Rows from block 7 of a small image classifier, named by matrix and row number. Each number is 128 + 32 x the weight over its row's rms, rounded and kept within 0 to 255. All counts start at 0. Numbers have three digits each.
After each channel's rows are labels from the 100 images, of 14848, where the channel reaches its highest value: "patch colour" is the nearest of a few named colours to the mean colour under the peak; "strongest on" is what is common among them. Only what is clearly more common there than usual is listed. The data: seven-segment displays showing three digits. In brackets: how many of the 100, against the usual share in percent.
# conv: 3x3 conv (model.blocks.7.conv.weight, 192x192x3x3, each kernel summed), inputs 0-95

conv.111:067169159119155143125074159061180140098129159110102206106139096055131119141096159090167136136103126124127063117105116104202116081137159154126102089090081138191130143113105119150166115084119117145166183109114110168139100091122138130134092121180136087117081116131125145132110120108091129237
patch colour: orange (27 vs 1.8)
strongest on: the digit 6 (74 vs 27); third digit: 6 (68 vs 10.1); third digit: 8 (29 vs 10)

conv.103:089123106109102121111101121128124111126154146175059117126094142106117101126136120112094130086118123128128101070097102154119204108135139108173094082075153092136208121103120124098127140071122113110099095094195160133093109117125151113123134136095098063039106081116173095113116128098113124082
patch colour: brown (62 vs 29.4)
strongest on: the digit 9 (71 vs 26.4); third digit: 9 (64 vs 9.7); third digit: 5 (34 vs 9.9)

conv.90:115113202128159081135118132126189109127112116142105131127142111119117101133087127110097124172161116185217111123142100104135145110163136092201139116135098143102188122131119120092134125125063165127118140105177115194126145144133155133200162108143046125255120110208087098147125130104117110161
patch colour: black (27 vs 10.4)
strongest on: the digit 0 (100 vs 27.1); third digit: 0 (100 vs 10.2); second digit: 6 (25 vs 9.5)

conv.166:116086075096167113143141123131107088108094107146108118129126124135102186098108100128129138108197107100126116117118080125094190118092107124145141133140130119135121114221137158125110099114117127086107129255143116125102192103126087150139138131137208128184190124114242121096149133163155115136
patch colour: brown (63 vs 29.4)
strongest on: the digit 4 (65 vs 27.4); the digit 8 (56 vs 27.2); third digit: 4 (55 vs 10); third digit: 8 (45 vs 10)

conv.163:150166097140048117098119142112163139097148166093130209109054117105134157122065177128239127136123126119201052127109091105151122116117131169097122103123125203163148142128130158167188161121138091128080225134114121146045133127132126139101104107166136172128125126120127155122150117129091136138
patch colour: orange (28 vs 1.8)
strongest on: the digit 6 (70 vs 27); third digit: 6 (65 vs 10.1); third digit: 8 (32 vs 10)

conv.148:080131118145149120118126133118103134122148158189140131154096131147144134127131137116126127164255120083159130158130175128133130094147109151186179135125130187129142106169118101098136104142133088127105120091171189121105136147134137141115105109138117127153141110082121084127132050063103147124
patch colour: brown (65 vs 29.4)
strongest on: the digit 6 (75 vs 27); third digit: 6 (68 vs 10.1); third digit: 5 (32 vs 9.9)

conv.179:101132135129098124124146100104171114126101115114083171146106138127114114134153123123192116129089067104126120095103109129139097136088187142128085113126114128211101168094024174137149128126192103125126169105123206124121126139136165144074086092131115127090075122105096168185089086131098100198
patch colour: black (31 vs 10.4)
strongest on: the digit 7 (54 vs 26.9); third digit: 7 (45 vs 9.7); amber glow (38 vs 16.3); third digit: 1 (34 vs 10.3)

conv.27:121129088106079111125118091121097117118138115164123084137152240126138138098092234109174128097174104116199112123125119129158166122136129171161134113103127143160142117122127136142121081094126153099157164124111104143146122121091105173116114104230156087134155119071133064121183115114086129142
patch colour: red (26 vs 2.5)
strongest on: the digit 6 (90 vs 27); third digit: 6 (86 vs 10.1)

conv.82:112137126130159109109116158115134126072124127161113178101130123111134106158104238125201097125138122112132100118146137124188139142093174255143108108175113174194130143123169166228154054118143098147096184136102105135079154080170126117022098156143137110123138120113139131100116121152104124155
patch colour: orange (25 vs 1.8)
strongest on: the digit 6 (79 vs 27); third digit: 6 (73 vs 10.1); third digit: 8 (26 vs 10)

conv.32:127111168120095128119058073067154124159118127081204138129112080131069143140157149212082126063135159121126102124134101151118116117137119075140051109123115130076124164127024175144144128120114101174076118174147137173088114157191152078173127097151117100153140134131115154139080112137118108104
patch colour: black (57 vs 10.4)
strongest on: the digit 7 (63 vs 26.9); third digit: 7 (56 vs 9.7); third digit: 1 (43 vs 10.3)

conv.141:122116117095127137129100094133099114151234138199131132175125121125114114126122103123122171135159100027094128123120131131104130123197074142131131129133124170115116112111149131099121181120112100110122117138108147117109169107100100079124115117139215125076144103124123113058092144130153101118
patch colour: brown (66 vs 29.4)
strongest on: the digit 6 (64 vs 27); third digit: 6 (59 vs 10.1); third digit: 5 (41 vs 9.9); red glow (37 vs 17)

conv.19:130150128122091081139116014091129142139131128137138141142131125118143139112127198087113140089152137116164095130107112135208134148122182194136133126145123156118077122164132175144179128138079132121147133158185149206115156124108106112094114058179125056136140146089123140102110139149126099137
patch colour: orange (34 vs 1.8)
strongest on: the digit 6 (63 vs 27); third digit: 6 (57 vs 10.1); amber glow (40 vs 16.3); third digit: 8 (37 vs 10)

conv.115:114119114136164126103125091124139109105167129139120124170160155092119165140111152169117166163137162156130090102111105193165173124123103126125104114105101180088125124140138109114137121136118116181136115158255153147111150149239138139120114094176133124143179094142113116167112128120126183116
patch colour: black (31 vs 10.4)
strongest on: the digit 1 (96 vs 27.5); third digit: 1 (96 vs 10.3)

conv.159:127252127096125123120115093137108166124208195135124125165120136128209092155123105092116149096128114186168127131116170124109082125201116146124134127150127125123173124135121124163131181107118182083147126091123135130120163104109076150074113121129161174136166103118080113120124192159102121128
patch colour: brown (63 vs 29.4)
strongest on: the digit 6 (83 vs 27); third digit: 6 (76 vs 10.1)

conv.41:038126096099089127127114177121127124118100132065118123204104131179143131141255101149131130111142118124124108133152123152097119115120173150102157064130112127116066129095116239134133187113156118100121116090159242120156118153129149097121122117129110157090122164089097107147114127148135155139
patch colour: black (30 vs 10.4)
strongest on: the digit 7 (57 vs 26.9); third digit: 7 (54 vs 9.7); third digit: 1 (40 vs 10.3); amber glow (36 vs 16.3)

conv.118:126163138137095114111173080255132119084120128140111114203135118121160145131106129077109135146118123147117087147112141155130152092128150140128141098087105131069147134128106109140117157102158153174128080119139145106104118138098108160122180066112123147124119203125118109158144162158115167099
patch colour: black (30 vs 10.4)
strongest on: the digit 3 (89 vs 27); third digit: 3 (86 vs 9.9)

conv.51:136158088127100096152136122116164129177109091103118129115044135125105118134125174216157105091101085123122116109134118125157153118122130181119137125149124159134141123131111129154196151125123085148069130101102138091073125127096128069091031120198184114128114135086125101085123107115110092130
patch colour: orange (25 vs 1.8)
strongest on: the digit 6 (74 vs 27); third digit: 6 (67 vs 10.1); amber glow (39 vs 16.3); third digit: 8 (33 vs 10)